A small spectrogram diffusion model, trained from scratch: layers 8, trained on single notes of 20 synthesised instruments.
Rows from block 5 of a small spectrogram diffusion model, named by matrix and row number. Rows with one number belong to one neuron. Each number is 128 + 24 x the weight over its row's rms, rounded and kept within 0 to 255. All counts start at 0.
After each neuron's rows are labels from the 100 clips, of 14976 (inputs lightly noised), where the neuron reaches its highest value: "top examples" is what is common among them. Only what is clearly more common there than usual is listed. The data: single notes of 20 synthesised instruments.
# fc1: MLP up (model.blocks.5.mlp.fc1.weight, 576x192), inputs 64-127
# fc2: MLP down (model.blocks.5.mlp.fc2.weight, 192x576, transposed), outputs 64-127

fc1.416 [145 120  94  72 138 112 124 152 152 165 130 124  96 134 108 134 106 129 131 126  91 146 131 103 133 106 111 116 143 129 123 103 114 149  97 109 153 128 139 111 173 116 136 119 118 134 148 131 145 146 128 153 113 126 121  89 124  77 102 133 104 160 142  87]
fc2.416 [118 112 113 163 132 122 156 144 120  88 107 126 129 167 107 148 131 134 149 131 174 108 143 120 132 134 138 138 107 149 130 139 139 127 149 150  86 115 110 150  91 104 149 142 113 125 114 133 121 139 135 115 121 153 127 144 122 132 160  85 116 128  85 111]
top examples: octave 5; thin (high-pass)

fc1.566 [ 95  75 127  97 117  81 161 131 161 118 172 145 130 100 129 119 143 158 155 112  93 140 135 144 101 134 139 179  77 125  98 101 112 152 131 105 141 114 121 139 117 132 121  89 138 146  92 123  77 133 152  97 122 123 160 144 160 120 128 127 150 130 118 109]
fc2.566 [ 93 129  87 114 143  99 160 132 141 153 116 116 122 137 140 163 106 141 186 152 131 134 146 127 120 130 144 124 130 128 132 152 155 101 122 121 134 137 114 105  81 175  98  86  76 118  93 151 100 155 142  67 122 153 148 141 133 122 146 100 109 127 141 171]
top examples: B

fc1.475 [164 117 111 148 153 125 136 136 107 115 138 120 154 125 137 118 106 162 148 174 118 104 101 103  90 186 150 135 173 141 139 125 113 149 119  96  86 169 105 148 145 142 135 115 141 137 116 117 117  97 156 102 149 140 112 117 140 133 112 116 128 109 111 138]
fc2.475 [ 97 125 155 164  92 101 141 126 103 192 100 132 121 110 154 143 127 116 150  98 177 141 127  93 149 138 104 107 118  91 111 137 166 111 120 155 165  95 102 126 112 136 123 136 149 172  96 114 133 128 107 138 109 124 139 102 105 109 145 144 208 120 134 131]
top examples: decaying tone

fc1.356 [129 102 148 108 131 145 118 117 130 139 140 142 103 156  94 123 165 147 130 165 153 134 128 144 105 147 152  95 123 115 144 138 152 119 114 145 111 118 107 165 146 116  84  91 117 122 138 102 119 158 112 133 176 131 162 102 141 125  96  82 107 129 121 137]
fc2.356 [130 186  97 146 148  99 100 145 114 132 128 114 137 156 145 158 123 115 131 115 108 111 105 118 127 102 135 153  95 158 166 108 130 133 117 153  96  88 136 112  88 135 118 154 137 135 122 122  77 125 105 114  85 134 143 182 140 126 100 168 146 107 141 113]
top examples: octave 4; octave 6

fc1.562 [106 163 154 122 153  85 124 152 106 152 124  87  98 145 117 126 132 123  94 171 106 111 152 118 108 145 172 152 165 125 116 151 160 159 157  38 122 134 132 151 108 181 105 106 170 131  99 166 123 123 128 105 138 131 165 116 130 126 131 130 119 135 136 125]
fc2.562 [149 123 120 119 134 127 139 100  77 138 101  86 101 135 134 110 135 132 122 158 141 144 139 156  79 143 158 131 170 167 173 134 118 164 128  62 152 132 127 170 114 138 138 103 111 117 116 115  95 163 129 139 136 124 140 112 132 110  95 144 131 123 122 124]
top examples: octave 4; F; note: F4

fc1.374 [134 134 179 110  95 150 112 155 105 106  93 109  59 129 115 147 119 155 103 127 140 150 100 133 141 136 127 151 146  90 104 118 120 129  81 125 154 102  86 138 125 108 132  60 111 175 111 141 143 132 119 106 128 110 157 144 149 151  96 131 137 130  96 123]
fc2.374 [124  96 172 111 118 115 153 102 143 145 149 168 125 133 123 159 101  66 140 123 122 179 125  97 152 126 180 106 160 111 110 145 118 119 139 151 140 108 113 135 110 110 137  96  91 124 106 123 107 160 112 132  97 148 133 112 107 102 140 128 153 140 147 150]
top examples: decaying tone

fc1.74 [115 153 154 135 141 121 139 124 105 113 173 165 122 160 128 136 133 167  93  98 134 110 112 149 107 120 142 142 112 144 136 122 129 126 111 171 190 117 142 142 177 148 152 149  61 108 144 159 132 147 141 104 113 139 159  85 163 142 130 133 124 122 124 125]
fc2.74 [ 98 117 128 133 104 146 101 104 162  82 130 127 155 128 142 117 126 111 144 106 128 107 115  79 149 184 120 128 127 112  78 133 114  97 122 144 147 128 128 108 153  92  89 145 128 166 106 133 163 110 131 132 126 144 147  91 119 132 104  82 123  73 108 144]
top examples: octave 4; D; note: D4

fc1.440 [ 87 110 156 163 114 107 139 145 116 137 150 143 125 155 128 144 143 153 107 166 100 140 137 160 157 163 146 170 126 132 128 121 103 106 146 144 114  76 143 100 113 134 126 106 164  93 109  89 150 154 123 101 148  91 166 146 118 130 100 151 119 163 135 125]
fc2.440 [133  91 135 169 155 106 104 142 103 150 148 166 129 125 136 155 162 142 133 170 130 102 100 155 176 129 111 126 147 143 112 141  81  96 146 138 108 118 138  76 118 123 122 110 145 141 105 138 184 142  95 106 119 114 111 151 108 130 123 121 126 122 124 130]
top examples: B

fc1.40 [ 95 144 113 166 127 117 157 108 142 128 156 140 143 178 163  97 154 147 111 131  74  85 103  96 160 138 147 110 135 131 108 140 169 102 140 101 151  76  92 153 165 150 115 129 141 114 133 147 108 108 174  88 129 109 181 131 160 117 113 103 166 171 144 127]
fc2.40 [122 158 114 146 128 117 152 133 119 114 152 174 139 111 164  98 140 101 123 123 107  87 101 101 133 154 142 117  90 130 143 106 116 130 128 125 174  95 125 140 121 128 144 132 125 124 130 152 114 115 143 107 101 107 137 154 129 132 110 145 145 156 139 137]
top examples: octave 4; A#

fc1.349 [121 148 113 134 118 124 124 148 141  98 166 102 160 130 153 167 123 157 110 151 114 141 123 131 117  98 177 189 136 126 126 150 155 124 106 143 147  93  79 120 146 138  92 136 152  78 108 107 130 162 133 131 149  79 147 136 151 104 124 158 147 110 104 162]
fc2.349 [ 94 108  93 115 144 130  81 129 118  92 160  77 125 172 125 150 112 124 136 136 154 168  84 140 147  93 111 127 146 138 152 130 160 141 103 139 122 122  54  80 139 149  69 133 120  83 150 111  96 130 107 168 160 126 121 127 113 134 140 109 139 108 115 144]
top examples: octave 5

fc1.195 [158 136 127 148 173 134 137 134 138 105 124 151 156 160  98 139 115 139 136  99 108 137 140 148 126 130 135 138 106  92 131 121 112 116 102  80 119  48  74 136 122 114 136 130 129 138 143  90 159 145 131 138 135 147 119 131 125 125 146 161 105 167  96 109]
fc2.195 [169 118 143 143 104 121 135 146  80 148 120 133 115 116 119 109 139 130 134 107 115 128 127 116 116 108 134 127  66  96 135 150 136 147 125  96 111  96 116 124 104 115 110 178 129 135 158  86 142 153 100 164 159  57 112 157  83 119 138 147 129 162 152 119]
top examples: octave 4; slow attack

fc1.18 [111 167 114 135 133 121 129 167 148 120 135 147 165 127 121 136  93 126 106 172 140 141 124 142 114 143 165 114 130 108 123 197 114 115 119 112 155 101 159 153 117 144  78 138 141 140 150  73 100 150 109 113 167 115 131 109 151 165 110 168 110 110 108 146]
fc2.18 [151 125 143 108 117  91 151 104 102 113 166 107 147 108 117 108 125 110 155 118  99 148 118 152  84 104 106 153 140 167 109 142  98  87 139 117 119 136 142 130 130 114  82 114 102 113  97 176 106 153 152  94 155 133 129 143 149  65 136 104 130 124 125  89]
top examples: B; vibraphone-like; note: B5

fc1.278 [134  64 126 134 106 103 149 159 115 127 173 136 134 108 134 155  56 121  91 127 136 122  95 145 134 134 143 167 155 136 161  98 123 144 132 112 101  98 167 112 110 152 141 137 150 140 124  86 116 127 101 146 162 130 149 151 168 129  98 133 114 147 134 101]
fc2.278 [102 120 147 116 150  82 118 117 130  95  80 114 120 181 125 150 164 141 150 186 124 141 110 131 111 111 145 163 123 117 131 104 132 149 131 103 153 141 161 101 139 157 122 159 202 136 134 139 140 126 134 146 126  61 117 142 112 150 127  94 123 131 142 109]
top examples: octave 5; G; C; note: C5

fc1.285 [131 117 106 119 157 110 141 145 119 206  91 127 163 145 122 161 172 143 115 136 127 132 156 140 137  78 166 108 140 129 121 120 103 138 136 133 132 143 157 155 188 137  86 109 103 122 139 157 191 126 135 127 160 149 119  96 147 125 119 119 124 115 122  86]
fc2.285 [119 107 122 116 141 104 131 135 172  92 117 141 146 142 145 110 101 112 120 125 169 101 117 161 143 117 136 156  81 101 151 135 180 115 110 134 116 132 106 124  93 153 143 113 163 144  65 105 127  85 165 133 123 144 121 152 131 165 181 153 127 139  91 152]
top examples: octave 4; sine tone; pitch class: D#

fc1.521 [115 148 177 134 114 156 133 143 137 182 171 122 160 146 133 107 104 163 102 170  89 139 166  88 143 141 120 141 147 144 132 156 158 124 125 118 143 103  96 123  98 124 123  96 167 129 117  97 111  88 104 101 150 108 183 159 142 159 106 127 122 104 141 100]
fc2.521 [155 123 158 124 159 141 143 139 154 163 149 142 131 104 158  93 114 146 124 142 130 125 131 131 191  90  73 119 122 120 129 143 138 133 135 112 129 147 137 112 124 101 118 120 116 174 102 114 112  80 101 103 151 132 162 163 143 152 131  96  94  97 136 107]
top examples: B; note: B4

fc1.54 [119 147 155 141 125 165 138 128 121  86 139 165 131 136 116 108  96 147 144  97 143 142 146 165 108 189 135 167 135  90 137 117 140 132 146 106 114 126 151 129 163 121 118  77 146 140 128 129 124 151  92 178 131 104 151 135 136 137 117 131  88 185 141 141]
fc2.54 [101 146 110 139 159 160 128 120 110 154 134 148 107 143  83 121 136 126 154 112 110  87  85 115  68 132 171 139 113 114 116 122 106 127 141 124 134 145  93  90 132 148 118 147  90 142 141 128  96  77 170 132  63 124 165 135 142 136  53 160 143 124  98 162]
top examples: F#; octave 6

fc1.67 [141 132 111 124 137 150 115 187 126 143 125 151 198 114 112 122 135 102 102 130 130 125 120 137 144 136 128 142 143 102 153 158 126 126 122  67 167 137 168 109 111 139  86 113 130 134 129  79  90 126 147 121 165 147 117 135 139 166 137 167 124 118 108 132]
fc2.67 [131  98 149  93 109 104 163 155 108 112 164 128 120 147 114 155  77 137 176 137 126 143 136 141 116 119 121 110 150 141 110 148 135 124 157 130  94 132 100 104 145 114 124 146 118 140 155 185 102 161 127 119 135 134 120 124 149  63  86  95 176 147 154 103]
top examples: decaying tone; octave 5; vibraphone-like; pitch class: B

fc1.118 [144 148 121 142 112  86 127 133 125 148 164 129 110 150 109 112 117  89 107 111 129  67  97 147 100 132 150 159 143 128 103 126 130 145 138 138 123 103 103 149 150 108  97  89 146 136 134 157  93 109 131 124 151 120 124 167 125 127 122 126 128  91 120  92]
fc2.118 [155 169 145 139 151 157 142 150 104 101 115 140 142  98 143  91 149 176 131 119  64 168 124 124 101 124 127  98 117 195 145 178 120 151 116  99 136 160 143  88 134 168 135 104 121  98 147  92 131 146 116 158 123 133 141 120  87 133 123 125 141 120 109 137]
top examples: octave 6; organ-like; C#

fc1.436 [115 119 153 128 130  92 131 152 140 137 122 139 132 113  77 139  99  90 147 128 132 129 108 143 121  93  92 117 136 156 134 135 107 109 135 145 148 124 127 133 136  78 116 142 133 119 102 132 138  93 107 119 118 126 170 155 155 111  72 123 134 164  89 144]
fc2.436 [149 106 144  93 117 118 111 105 103 118  67  85 121 157 148 147 100 123 141 181 141 154 155 181 114 165 136 146 118 142 136 130 115 120 139 138 122 165 146  81 145 134 148 137 153 115 114 120 135 136 121 148 158 129 120 110  84 113 158 108  69 100 142 110]
top examples: octave 6; F#; note: F#6

fc1.119 [120 142 123 110 134 138 151 102 138  82 146 136 148 120 122 166 114 188 148 144 131 104 161 146 143 155 103 172 133  70  91 124 175 129 129 158 139 107  87 109 139 134 111 112 130 103 119 132 126 133 135  82 132 155 127 100 135 101 133 163 150 142 134 113]
fc2.119 [135 157 104  99 115 109 131 142 146 119 159 124 105 142 107 139 119 103 119 151 106 141 107 100 180 171 185 101 136 136 165 140 132 125  83 111 102 173 139 103 124  81 146 126 154 137 135 139 118 134 114 147 112 108 137 137 120 111 108 124 114 128 112 164]
top examples: octave 5; sine tone; pitch class: E

fc1.391 [152 134 154 131 151 116 162 147 155  80 112 146 197 118 128  75 162 159 146 143 131 102 132 115 132 150 172 179 139 123 109 125 136 105 138 156 118 134 120  67 139 128 155  60 134 131  80 121 137 127 146 171  96 112 148 148 140 131 133 129 128 115  98 110]
fc2.391 [119 104 161 145 124 132 144 159 139 104 129 143 113 145 159  92 147 131 100 154 164 141 148 121  97 134 135 158 144 109 128 116 129 129 115 147 169 160 108 103 139 144 152  53 144 176 131 118 102 100 121 155 112 114 156 124 118 164  86 101 132  89  96 100]
top examples: B

fc1.122 [116 117 143 179 148 101 156 139 143 127 148 134 146 137 130 119 135 120 114 159 100 154 184 161 137 123 186 177 121 133  65 102 141 124 130  84 121  92  96 136 108 111 117  77 117 121 104 102 164 134 159 144 165 124 136 146 144 143 123 124 112 109 128 144]
fc2.122 [134 143 117 150 117  99  96 148 113 130 150 146  91 109 124 124 131  78 121 132 135 112 183 178 148  91 136 110 131 131 112 102 128  77 165 104 131 132 134 141 121 149 124  75 138 118 139  68 118 130 163 123 132 143 101 139 155 131 146 117 134 127 129 175]
top examples: octave 4; slow attack; D#